From a checkpoint of a small image classifier: norm batchnorm, activation prelu.
Rows from block 6 of a small image classifier, named by matrix and row number. Rows with one number belong to one channel. Each number is 128 + 32 x the weight over its row's rms, rounded and kept within 0 to 255. All counts start at 0. Numbers have three digits each.
After each channel's rows are labels from the 100 images, of 14976, where the channel reaches its highest value: "strongest on" is what is common among them. Only what is clearly more common there than usual is listed. The data: simulated grey scan slices of phantoms with and without marks. In brackets: how many of the 100.
# convs1: grouped (4 groups) 3x3 conv, stride 2 (model.blocks.6.convs.1.weight, 216x54x3x3, each kernel summed), inputs within the group 0-53
# convs2: expand pointwise conv (model.blocks.6.convs.2.weight, 432x216x1x1, transposed), outputs 0-143

convs1.54:064049139141165223175125114082123120081106143112136191132136149145152113134113120090115177111105089110086107089124148111098085122100108135117147115164147133074116
convs2.54:133165114164064141162092174135144152084153101139109147078112097125115116125147104157164167133155111111160104137118138145100039134105117094118139115140111156106111140123167172110108110122127129140171065168096123129119158133213225177108072139090169153155093095130106131095110170128089153115096147077163132122149131126119155138151106141133179148140104134117148171078104148103132111128079150126137121113198095140101131114120052178127140
strongest on: belly (100); low contrast (90)

convs1.190:120119100157153182094094139159155218119150158126106124096102143107164115104124193146175142157136072099079092077112129121166111162149099157146115109059103121086129
convs2.190:075118112131106092134157164168128109160114133187103091074145078087088154113100148104160120098114072124107136067110081157143066128072106052139120136092142112135131133116117116147081206095210111098108101132115139119129044097102177134143145109141126070149164145218092090083165141197118129134168121091132147175129187157085124104157116070157162108085080132111105064119181093147175098130078108143118116140182102185189085141142133158116125
strongest on: limb (68)

convs1.95:091130099080119145149110138146144098135099115162105065154122140207095153140134106176163140172069140136083068166136120105131182145113111106192168107089118080136145
convs2.95:161127126140104171107156190146069122063109175123139038163116131100127124137126126118096113169135078167105131064120122137104104155137167077143130131098123140116119152094147172185105096229137119158107111095114079150117119150113098105139085086164142124092174169118164053090203098150097119121084059162196121155108095143175074180112151148130083190159105126133085217161118063115110116156169156147157105160132139148133077108131089086176155
strongest on: belly (97)

convs1.6:119083089127129151097136210165138110100110148200077136138126100101145142124151153106150056151175118183112117091095091070125163114118181096153080105137136126147140
convs2.6:151143147089129121187148138116126099114129147134193123159076129133142131145128098110128183179072137132174078166128082135099066082127152114112120180117113134148189122172109152124106120105128123176108132152187099134102155156113070204075133157130175162134130138105118128178169116105111102134143165105145132121092093125004130137194144119085084140177100137165178144139052141143138159091116077122152136122116144144141125163088166160135113
strongest on: head (69)

convs1.65:127156104161084117152135116115092062160106129142107081080107158132070097106124125200119122107144100148167131132172127110184124139133149107119113093182122049118202
convs2.65:197116172127128185095176106124150120124162142161097107138126146138141155128118156142091103131148103162147109120119075099069099130075133167162094185105169117100120117112104076105119101092139114159103129113104123067052132139072143126119112059044129146130175170103108095078164172170153121125118129122065144133162180087109119100067069055071171125103119170158080113115120135098126151170111114132149121133174157131106118144134208112141068
strongest on: chest (98)

convs1.96:102083121107138170115154087059113132105088120121085118164158121137159161111091152149078131138071090165084115145105145074116068135135129155117156167067109188167105
convs2.96:130111102147125165161087173136078149117064131198074087108094117109192092125157133112207196130111126180072119126062136128143122165137109056110100122127081152169168161122138149102158151118075105107130089159083136124161114180117180111089099080114088187154132187131240149096065081099098091077157189118127139138056164126077150072190065175149182080175136186098140109200073110075064159127132167112102086123111161127090121148126118162061118
strongest on: belly (100)

convs1.41:094130175119129129149149118119141141124144136178164111164113145130083157164153205138096154158127133102104145174113042124118107128028141083116094170148139121180105
convs2.41:124160137153096159196112108180131194139063164084123134149168119094168088097101071170118148044075108136107113110114076158159113172120155113108153054143111147082102159097089147153105140131106129107159144165118140096166047147098105146143116128125104119099110093067181132138135064103127167131116118165159121171069107148117179102122129118065200102109125154126135132151109158119149117161121122141102153188084107131166153181098121161097125
strongest on: belly (100)

convs1.26:153150127196163056107149165102149125167157131151105138131117073105068104096129116106194109107151133160075130106150148093151103125097096147093123146212089153147139
convs2.26:140077075094091126145062085121127153164147082119135128079152137132111078109110135162118194132158165083145094140121162141185142136201133127114118191094140155130105141179108111137114090122146100135125126134089118148184118076121047116181151133124138127158130092091141110139185123106092107102145157102142111139126128148108200110104127121121100138147150175142105121114117109188145141136112100083168107120179067127132155050072129088075168
strongest on: chest (96)

convs1.67:182151167197115086128085126186139157111125094162131077163121092126081154101173141100075132130160150158159125164100126149089140121094142106121167150120099063162176
convs2.67:217102119069138121178135138105126080114182180125186143152129147150158162130097146154129181172172054178100185210132135087125157119125149096091166158076175140150116161175160147177160087133116161128111120115103094142124116113187160145166137131095156126127094122123056161123146174093136086123136086133133120121182140113125136120150110141177207112122090079148137127127186155097159147145109106174143127178118109122183161136169121122169109
strongest on: chest (100)

convs1.46:120156117235130082166158139140090160203112125181159106151105159163103107105064162141165142118101118095100114150176119135131136073137109145143139183134136104127122
convs2.46:193126125134114121134107165117142149176138097113120152182066146144137132118149134138136074103103151116082133102133146110097108110102172105105158146173086158129139074100113137127121143139139138111160162147114106156173127149201105153160122079147133145155151197156171154078112116111068162231060136195133135157100160078118112128092148150139147131183132107120148116103152132093145132162099155144123137208139111096158113147154170071122101
strongest on: chest (100)

convs1.215:112130187118147152158098154152111120174101113107185167135099127152162089113107082175129089128064147111152131088113174122138133059127195140111152126192116158077099
convs2.215:086135093124156103127180160187081178103093102164104113137118148108147128143114143122121104177122045050113111152136105108094148083135109167104150149099109168104171092161129159114158089102116081136102158129123135191162095157098108101129132044068115112192134130099172199130125099149097114146137107157093132101155118170138144109147129069073078138124117118111119112134111110132106093134134104124123081200145116084180095127110160024147129
strongest on: belly (100)

convs1.208:170144135118149161202194161153223113131122118121146133107129113126113157122128129186116163061187171122114146084124124131092110103077107093143133170114099141086132
convs2.208:116145099126174179170115129112168154118111106127093108108115126121082072133152160158116164148133189136152130121140125137169170130156105140082159189166149146203155149114105175110170143148143153122111102147095166105150173170143142130100094059111153099099123102062114109108122137124088098155146139175152083155132057100174123098192203157120141167188056152182124180163160112133114149166074143089141114184106103110141215111118129077078117
strongest on: limb (76)

convs1.205:104144109142165159102107196116126150116125124133091099088089102138141130130129092144108107129197091142062023124120135113145126134134087153131097208079153140098132
convs2.205:126159192168177133117161180198124140207114215121133159095141114152194146148122138145062087127123058088114104112145145112150170149095114127187164124132106120122112124151133110102074163155095096150151115079152161144104148108187154123099137164126099107144143150134145145077100129122040124119187129063119140102182155184129063114121162140141131130125147082128157104128163114123131159148183102129069152109104131171167177115133173119146106
strongest on: limb (93); streaks (50)

convs1.29:160126110172128129100111120120147123188129124053052106056114088142109164128103088098144124159178135145130141107137088104097139123163084167141163092103134153055161
convs2.29:155143128100148085124102101142093112169197096133163152130139146047073120126152087113128106095107117154126102148076141154108169119135151103147104134118151134149135129173196160142170067101092108115128112110164122100102085111113147143186119133139139140124130130105118101095032151104129134124177146216113091175111086089057217148133126140089063128154109156138130153107074111191166090098147161099179082144122162134152149171085159083112179
strongest on: head (100)

convs1.36:108111148152084126132070127104131107150144150130133136131108136086118077046045125137125128105138160093128065058123138136066128131141172140172082091135113189135139
convs2.36:090110153109104162136116132100152077111121097173114127107081095167147114106123079126184031132162140057138116146094168117114158146164192164163118101151141147141079168117070099111111093171142087196101154102157155037099223138134099095119101173109190072106148125141114086141094161140172174109150127147188111068138164132170125098105093130164137095113126185152119163156144117184148161126153107172095128113076135124088090120147129087131134
strongest on: head (95)

convs1.125:042108122150165125128178168126084106172189088109122166108094091133130143082135173154119129121148170121163148123122088132133151174128105078091141107145041129139154
convs2.125:107093060122128106180111102079104115128092134125143098115127105151153127087158144144115151130131095147164167160132074132130135152124174132038073101109112159214175096153104171128102153083108123059111123080131150098208105121113137141181087145140132112142195172162146170117156100120089143151179175134144085131125159182076091095095140104152156054143155119111099106152133082069101132169184120125110098092139106092089083094149151123113181
strongest on: chest (87)

convs1.75:158057131143127125152145122215121119101096077111227139111135107146134109120111105080112151173171177134159097160156126082144152131142079115154139115125097160106162
convs2.75:099128140097106136065099128200211130155103109152077113113130106171151202181111128122117115129104177088111146123157106139165076055135102111146146136117110112111124102106090163125157052152135125122091100137129105148133176125109110152144150104120163108205158095147143122113101107081107129035105125057127125097201187139130122115084117150168132110137125132185098102138093068092105121082085176175090107078133103142088130195144172151116172
strongest on: chest (99)

convs1.119:112109119113084172092148107109144118181141134159107044142089100175117126070179087071098143122117126107132134134098145118166159082123058109149111158181145164164119
convs2.119:146210133101137104117138123160072104093087168163212107109113129162108144127106087123130187139144098104082158080109078091155115132150174101180089071128110171057119091121099147107106135120127101095149087157147157081111111098090152149122099093213044080073137150107106111087133139117179143147172150141143093124179109149157161149098091130104144063152090132110045138164155112135095185118116182113147173136101132102103115118133107178135121
strongest on: head (98)

convs1.38:144100176041131117097137141126127076118067148141084150150136108139082142075126133102178083112111121157124120067079101053098147114115156136167125089117154100151148
convs2.38:112148164128139140158122062139115102144102128053111140147127128113117133119125070149120113189123050141124194096137150113164091125177204132069107138175134129131164081128113144090104142151129183092222109140130097144100156171088132140106133096145105128094087140150111068129182135127058114178168130141125095136156096156127062162175149138148086025133176097150108097131137129135114133118116137107149156139127186116084129082126115092119126
strongest on: head (98)

convs1.22:117125198130124078119133174099100137206061148144108089108133188109136107112101083121193129137145140142129093065175117160109115128131093163143076149119133121091165
convs2.22:204116101077140133114109104104083108140096102150136163126103122108142204155147124116091098081092183102096142099123159172151129142126130116097123169105155131160093175094099133138129165075069120139074132151158097175178112109146162081173103115136118126144081138115050097177178176135105149096145133160152083110161159085116191118107142107093137090087153118110159098136140155152110083067092127214232123168168075133161133122103147108121124
strongest on: chest (64); low contrast (51)

convs1.143:113108122099134089123120141152080135153152148096137136105085092149141140068148050100135201150111118162140158130100113118151124127164054081096083186155162141124068
convs2.143:160112147090162110194060095098122066134147124144165141099145129076120119094177129096067143109158111110142162129125196116130222128121131128099153067104121144079133151141054141167132104126143153134211088126121151100185161104149142091162119131131110127158147090075144124143119150097070076131129073109084076114116123052091086110108112144130157099189142098103132145107128166141158121077156074088126134150097135133176114080169097089060093
strongest on: head (95)

convs1.117:095187131130190143169137150093081115166137143114170161109124111142112086121120118149179105120129169109134090112083070112125122184098127127114208128097057113081099
convs2.117:132144144083123119126152133118098166108163188116169148142124075137114095108119096155092147156143156103108156127111152134127164232096159148162123108126135124094084118113178130088136155120173170113140079114098138099148121169121132141065086109123068135109119105123102130172094102088044120094194187104071132085122146137136108125128124139135193125107127118129144109158178105151104117105127147196144157123099167149162140151117098133180089
strongest on: belly (64); low contrast (58)

convs1.35:098108169122146106156128130078096108133064131098187091133100140091137111164119152107208098086152124098133129178069097163090097105162123123125180165164098128171151
convs2.35:158170131130167061138176124098171118095181132105102114252144087129138119089083135117139116117171194107172134072164084092145064085145155172114103155117119108131122150122134095117062152164169151085192158086100136126190096139160097070116135118137142128151102122100181136131150083157170106161127103116129120117098176134082172199105137138163140142120160137153120157133176103106073149061105120086183126111155058103120138139115120134131103
strongest on: chest (100)

convs1.153:139215162141115174136171138125151085128061146154147114098096143112139087127063109094174083107106134121123097124105077132116128209111122124109156119076131089095107
convs2.153:166133121110099181076122123129149127170190101126122101131143128148143097123153169210144134131169169108104161122191159148122167101075097159077132131068137105143127111117099069168082139078097086096157120144079116114157118115177124135117159133162095120113134116092132150130127155075143126116163156137148152156093185069114160127134112119095091118111158126097189111104147056095118112147146159127094102108096136109179084145092143126141139
strongest on: low contrast (69); noisy (67); limb (52)

convs1.181:160128217104147132122125128119120123147135112156137138091137111110119135085114118106157145217108141131123115113194139145065128082209167119111148155201112177123107
convs2.181:129150108131185147140118084130100140118123147083079127157087134139066130129094123162136139155163173145159135140121134118075097099136132094084121095112120091139163138105055116100152068130080170124121132120153118160148138130103133097161139080124068100100153171135093057111172138109139114131122127074082114127139144081162080147165134163086154138121106088139173121136109132079129049132187130145117129146107105101191136172113149113123175
strongest on: belly (100)

convs1.19:096103196162147089056135105085149135140084135179124132091101137125188115104207152124137150207142140159133136096155137166157140148086097091122095152120117113141156
convs2.19:127172191102166126133143131148091119143073147138163121092142162128125101093130118089116110148061159077116116144102114104123112136136209162179178134104150152132094106183153103087124135220091124141149112099126083134118042158118111115102133137141157143105167118141088092144119130171092149134108094111121152109101138109092098031108106119139098144105124143111187161176099032133151121151114153175182143111140175158157161131086184151156107
strongest on: belly (100)

convs1.145:128107161142067152102093123136133107055152042127101103130079156190122119121174125132124154150127085075150152121095106116182116051148093116128110119090120146153104
convs2.145:161122089146122103113162158139083136107126114153139064147063114168159118123123174164088124183108133087164107094121140144030132180137126129134172138110100133127095164111134146192082157115134116080084119126119175070149124100065091113157190093067143177183103141146043105118136196140153102142152119178088123120184147087069168169124144084107120151103118065109130134119117142091105144121115146083135088137095128124118131105140103121119109
strongest on: head (100)

convs1.13:185116149115120163125138102136161071068116134138124134110182116168139179094132119116078137101079135085167178101160067129100146108145151141129151151104170063086076
convs2.13:096114144112098208167140160204087126083147144161127102141114197101186129146116123149159098123132112113147103170128117148064129105117147100162187147110123143135163077121088167167135123077074127094128142189154151083172126173105156130092153121112122107150146148114120142037158152115158150104229148132112096166131078109123185157179065157110147136114135143148161126198132113130105114105073094127129131171093135142166127078150127104104142
strongest on: limb (85); low contrast (83)

convs1.21:078106156139106111116125175122137148129080146191142182127130153103111105130115146120191118112120113045108120134123121166099147064068147112135159160174109113212151
convs2.21:135124116143146112143087135124100055176092199097172099102118096136156140119119137145041152140159125162147166093148083108192131148136091100120142220131122153161125073106102124097113089146164104127130099106103137102116140113155092093195163135095081201121135129091137103109083102060107174124124136163166086095163171157128130198117124121073167147097124134136122142115071143132081102221141142058106116127106101136127130134048152134133113
strongest on: low contrast (82); chest (54)

convs1.12:097119190083145088114129144153125097134100128149131170062190115119142194155111119120180097100106115146113132091110054070152179092135172117154129132145158119151173
convs2.12:101130101083148130211130158140141061124137094075143086133217114165117097113100100127033112152127109152133130164148148111142176074162154135120138150176133146133116133200140102128147151180117095097154204067134160116131115147097160139189136149152168150153153118048138144177131143143135184102106114117121141141124119174121078130154120132163165071165153114154141111120107108170083134092102151097130102091109167157164139081123056145107085
strongest on: low contrast (62); head (61)

convs1.103:127095184137129074150114148184165132155108062084133069103137099126072106106173097120130111089181153081142099153133115125104162166133092128139132102143147045132154
convs2.103:119110111152188135078149134117097078186086110088112119146192135133141109095099106117132131134099148099148155088074178099144051073115121113134116132106128129141117178123073111084132125143079083227052114090133139083088139145112130116160108167107106102187151137160148114075113114129118103159154113143105169127198122081083086178097147141124094113112158078105084078141146206110182078095140130180098139106089147157113135122174141147144181
strongest on: head (95)

convs1.188:112108114164122078164141182094118081158100115174133135055117104101137126173125120102134190134159171144052097142173148088099132141181136091102112090108136152111079
convs2.188:075146200158113112108101110112149041153115178125141105127137132125142133116116107067163152125150124114169146168126107200168098101183103088146186184136085096137127098098066148133093187113139114098080174136135097146142128024095118112090128167123117142154126044134128151079128116134128123143105105133115188109132107138127137122126155127105117130101072117120094120146136111107089206084140194144130132108103119170140153099167150160134101
strongest on: limb (63)

convs1.94:118085113125157206174147127125088092175113113082104161142124173127134110148146131093107114125120119161099115073141111161159114137154076100112070193149122064186158
convs2.94:205116133121095086097136107162158100057163151120108141155140127097119155132115088120106195127114131116065122138127142150176149158098157130084176131137087160057108118120079107156127152178096082153132139100111067156117102109093084135134062128153132132101160175103185116097172122107162122141129128100103108148161167160105148192129059182085103164135127112145082167144096140159091152066146191116090152113097144181131127114155125082127186
strongest on: limb (63)

convs1.172:182146094122128111138122136103088191164106090144098131149117130079168133183117128083154212116117101122123093107120104072186108082132139159113144081095068124093115
convs2.172:104094093144078189137150063112133104121119100115102108115109101093137098140122080149099180151102180094111143143130139115149068132157113059143101145114198164150097110081172122163097159090212171126105131169132137092121147117183141163125114097040058147113120140154070196104143117116084208142110111096142151133104128091113108146084121082120107107139120136073124095150133153076061126118140089124151080075166097151091154092137134127095182
strongest on: limb (100)

convs1.17:120130113085162124103165113122099148184102125099116129145147133136159114167199157151144156225158102117165141088120168158144072115146076140114180128108107091106188
convs2.17:068130125124136080165187145138090125139206077185136167110189100142094136115041133134121085134097136123127168137120164062157111086119184090058124104055164186134085108103146141126179163200113136122132085122102120127124158095054148101158179093108162107138118113146107120086089117108195161127146117078117145179127121130108143146102176119081068140144125117024111085092087080098159117157151127057122140098116153136133094110119111138137116
strongest on: belly (100)

convs1.104:161135138106134066146122108129138132125100055154113068125117141115053126073159125160133166072157161125152065092129152137158097166091131103121170077143124067138117
convs2.104:117133115127074132172130081101084175135125091122122124098148168123094172163126120087111127115084151208138092237120112100081134148139172168116121137177117146142110143106148114087114162130170152174159098138083103139154118126122105195147164159104090142099132137159176083134112128134133099123143118070150106114153191128106078112127173150170179120181160151129096112188071117094135154113095059156156138102120108111075112096126173097110056
strongest on: chest (82)

convs1.1:143111211153135127137127089072140141142099121128091119081070131158065206122082136107139121103130124119143193111146095123091153170182138177161119113098129141088126
convs2.1:109156141090109139173173111067189060139122122194119116118109141141097079184115132141131108124085113101149176114112145146092108095110155113076106093091171123150093091128172118153167118071152144075162153169126169124109134150176150068165113089085116128134150148105161124106147127107139165112165167123114128085152140077135116111090104114123154070099094176108169155165124129111081108124095097087128103053150099089140051150107115165092133
strongest on: limb (68); low contrast (61); noisy (60)

convs1.5:142157076172107110077105065160143105117082131090128188104127094121101117096095130117116185164048128156080088110143131171178102118138109149125180144166100113115130
convs2.5:133186145169123109106106086077092125114080118133164159127205127122127089108163094113140045108105153088113104070143216140115167108188161080123136118143158178094164118164104229160156140155133080156101093128174109128118140136103083061075148114107112137113121183145127138076157104123135119130160117118144131157157071059074134177136101156137127115066154127112176122133147172161101123194130092096106093125142156137064144115103134104091168
strongest on: head (100); low contrast (88)

convs1.122:132152140136131151137109147091111118063153098108084097083106109155104107116176135109093171161144082121185164113096072088171096092130070114189161098099118165173118
convs2.122:128175085099111152104155102147111148109107117136105110122113162173138134214084192180113136149203140146171125096109177121162150171136106130123148141123137107114131112175091053104130123133138092170090141090132143119100131144162126063119129186041122191131129090088117121104081120116140199118151184101091119170147140088157118152142141126106162164085155120136138129075184133098142143170155187075090142094132150134143132118142063152117137
strongest on: head (100)

convs1.148:095143158099117127161086084121116164095170101106085128121122112057158083119090149090123120112115109198141133103185108142106148069113188126169075097092128095138168
convs2.148:108156153148136129101142096132088138093139150109161112128121119135140136140090106147160139143157122057147100037108134143194071095146139116196103198134166116140144084137090132113120101077089119113081170075112091206116135038103097122121128137119140148077142120110159169183102087097122162119157123140160164112165153115144182128126085141075153100113123123130125119112178098143150189091137148142114159091161093184074178128113116207152107
strongest on: belly (100)

convs1.34:143133124109114148107167131091079122111101155211133171095127136153086087108089074102150159108143132171079151098089079102103117121090132199173144134147105083134176
convs2.34:093180158094094150045089109074138120094137155114134152125101108137142133121106167119107143164165132148163101108165094187187101163122106125133153146098086125144128130234099163080084140143150115156106096203140164099136134112110100132093189127139140077080103141118093143103142078099115114123103102145157126126120109125142145152140098098141083137135102115165155105143130195089113143104102223137162161121138145112149180127141180117095111
strongest on: head (72); low contrast (68)

convs1.25:112116107212143116135158143092165163147089124136151096110116173126096095131108138100121147058126126143086140179218147177148140165188088121110138121144149141080096
convs2.25:167105121116133118125107124102098177171174114161177117172077093138106123142094090149124178159121141104078184152117165152098091109138079152092068157117174139113095100158122107087099121048117069161134132109108127164068170132100170159138100102149125120139068149188137097089127156155131189167093128137077125113112121124190106072154149166104133119123136177106126152158096134086131116112175117118145081166102098133143152161115108085189159
strongest on: chest (100)

convs1.37:089182076163104120113139131147106104124088123093143189145156128147128128116114101136114168069133149136106126141135119192161167066242118144098154167125149158114129
convs2.37:118126129143089067128127126134192147130122168156100112125082114148116123086118092082046111148105145112109168115083112109141115093160145062108122111150159138146130075126085108132118103091159105147110126166141150112179138146105176111106126150135153154139093126121149172151140119156168155107171099146149082058088129144182115155156065182133099151175123178181176180106192091163115216092124150051091060122119175138168106200171123168119157
strongest on: limb (65); noisy (61); streaks (60); low contrast (58)

convs1.82:123109104155128155136155111107121117100111201130240100140090087140174111056113138091093093118142103140158103145139122108139144138140143127098108098078076139194137
convs2.82:100134157089118090124123082202131149136113105094118129142165069134060108146145134092107106151151157148159073154086120126106056144136160072160183182177095106110125164172079106132135172114121103145138089128105110115161077148107143151100137152148080078111152077071141145106140078168123125111088132129103097152169124109134046073106153112101167114102090116105113087156141072064119111138136113088138105160105079082084079118167045109127168
strongest on: chest (100)

convs1.50:082127134139137152095156092175118072091109145143104150053123093107185097112123052155114136128148129092122056123050143161184161111120131105102114122117112106114141
convs2.50:086115131196062173071118110103129162146109120085153190138124161169122051155184163149177074139103149137128135138126127130187122175079160096123135152079114168143148113089077104126046164108093120099168110148081115103196134103108154107151147139115117116086119089095152122129097130143105072132120136114110151076210119098124116111153188175179143129153125167133140124173125080120181152095114180193164064114107166228133108195166107094173132
strongest on: head (100)

convs1.194:102177059071158179082111134108163114133131114128123098145125119074098159110097115195101104147182110130133152102129113162127115144145109160141112233113114108095160
convs2.194:146119158116179085203137111155210147170151093110121169100090112063090161169120130107145129108139120132093085130105117140081112126134154110116146149101129128115163110172120107165139137087142141117112124106129119095131220121089172144218071183093170131107147108129152077164187180159161073148193148149162093174157144175165052113155127140145145073208068101129107076138172165089152137152156093149179087123069138124170184154116101123098157
strongest on: head (96)

convs1.72:176223123094118094114114124110118147129199136158062085106106065095101146160140125147145108139113108123129180095133127188101182106092150146117130111120131094104081
convs2.72:158111159126115146160141130100201151092133093107110145165107149145196109133100130100061095157126195158102119175123091103116203115207139136120149123153142094185110174122116173101107148137102107107131133168137114135088084094163167098112140135137136128148143179119111110095115144131127164139162092121140149176127149129123162114114126180097112154106167134180150149176074130130144076135131142140117102138131135097129125128170147133090182
strongest on: belly (100); crack in bone (36)

convs1.42:115095160143158112096156166113116152129070135189128159070150159122108145117090144111169124122103162095216132131127056157098140130071156118169076137148131143182114
convs2.42:126095141111178168142119082134074121126074147129119155185125175078150164143088102157135065144089139129163106154131125197155128187141177128120147167114082157087117075129146132107147145116114120123138173117103125166160151134102099099106092181161141164149106146138200162105122161215116132135117135155163076184137154186074090166124137107107131134136088107167055136117141129168143242108092134080166143135136106143134219131090125091123124
strongest on: chest (99)

convs1.160:141161091127124125132177080146105114165141194167173081121138130132188135122085084074131101117165194143139123114094174139092137199133103136098079100152100136128168
convs2.160:086106196201125124075105145179160172111184212101137151097180167131085092099151127132121153133204140130127219176119142089173156137095108104064113136079039164108136099153092153145179117112175063137120097110152091089108105193143153131072116119232152071070165116128097131140155093154125103170139092169113116115131174170142151104123119132133102117093157142131096104145128060149119127122136116135115142082104077127188102174127141222215116
strongest on: chest (94)

convs1.90:155158125102114092112119076084110159121045138126105082119145090138126184045116132123135137088174090105112096112131135161110203156102171150109120120139076168113135
convs2.90:081142133068127106119154118087151096167197166046123166124151127159147086006164151104144111073142133094145083103085139149155124071093092113118106162134137114107139162149137119131112131136110154157083130188123141139152151136110127177198152133180127125097101104142096117126188099207141128183090092117137109098153090163130145083147189165117158081145179103112102173147137185128114113101140096124180180150102136110143094129118126115129139
strongest on: low contrast (54); chest (51)

convs1.176:077093148062212150177138152183197111177107161129099113167095153133125120122129126160107060092145146103110086132148135120124108132168148178171139128158124134153131
convs2.176:132144100120210138126099125097144154119127141141113144100125125081142148135088143117120168140162096125089124131134101120119116102210136135096154181107204111074117136133137136072150102148162116139110036093136066133115163155155142115090108115068107130105125069119138123080098079127105072161105131144116160076169136159084170168139161134070083101115097107138117099115107190149155108065095170102140162191119113148124086139169158109133147
strongest on: belly (100)

convs1.16:125146146144091076048129117107141107126050130139073121075158109129109100107116097171126141119112166076118114119180088199107092114154120114076095145107143116090161
convs2.16:100122119163066159157153124054106098099117136150093141131144137137148101104165096101077106153097124088105188156158177147211147141132133170066124198101112121197065077140177122148110130102156096133140191142104098148121175150141150100112198097134098155178105168186097123083123113088156054124176125079097121091157090141122070065100130136137145115109091124141131097155149174073093113145164062151104155180140121114111093158119093136112132
strongest on: chest (99); low contrast (71)

convs1.4:116088202109127139101182154092101087113080139177056124142136121123096141142126106099126144143177130118156083095061153143098136120141166158161144124052132134104181
convs2.4:158141159151090153133130142129159076132245140172132098069143146178096145139131072147080124153101084148145118109116105105119113090170133080169105151100082086054127138160132111124108123131096115121118135129117183174141099117100103174156135080155176145130083080082124152126192133151138162148110142132126077085126103194130200109141190151096233097117143183126095105064100196135146112165156152154119153113103143128097134134123111096112086
strongest on: head (91)

convs1.200:094112104148120148140094119135109139133156151106102133056118068123080132139117149143136063157088110090107148148061138156116125202093100134128125172084161047096102
convs2.200:112165206098080104124125124110136162121143116158150128065138097122147121148096099153211111175092101154153150181029086135095077139092157138108107143133089143129096140137133105152139134120158124061123144128179101186153136148164123043135169147096121121142186050122083094147091148077121161162140155107101129117140170084125145117140102133184129160158063163151127181140111124095140129078168120159133087108164126119138102172194111113094110
strongest on: head (94)

convs1.20:126135137210067102133114131136187110115092110166118153100157134148094141090071127148163120095086146176111208084121101128139114145144167173127176130160093160129092
convs2.20:142122126148103116147131129122114160115156145099085102082136070104099116098128162050147156112177112124042119108079115096105074143136129156119108127128179107105121142178128158139152110087116171115085164128095157144146084135232149118110069073107171113125111090134155154119119121066121158107118138092131095116142090144151106166126102126170114149124104208155180168132170177119103171139136110089115097152134098127130120190152104131131105
strongest on: chest (94)

convs1.27:118133112186052082136098068104139114155123115065070130145117171134114102099162117099130141123198162157132120116106128172113156097128116174082182126121146171106176
convs2.27:134120132138161119070145129102191141165148067163103146067124092125138126120121114172044171141119176142121089161089105129058147075179148139142165123099142111117101184119151139134107102115159078197129161033164122082138161106136148109150156135154118157128139119174169132174075143181170098145156130203090093156099144154149166134151129130120099145121113175107094135126155146130137147149122109085130134078128125141087141127100188127108108
strongest on: head (98)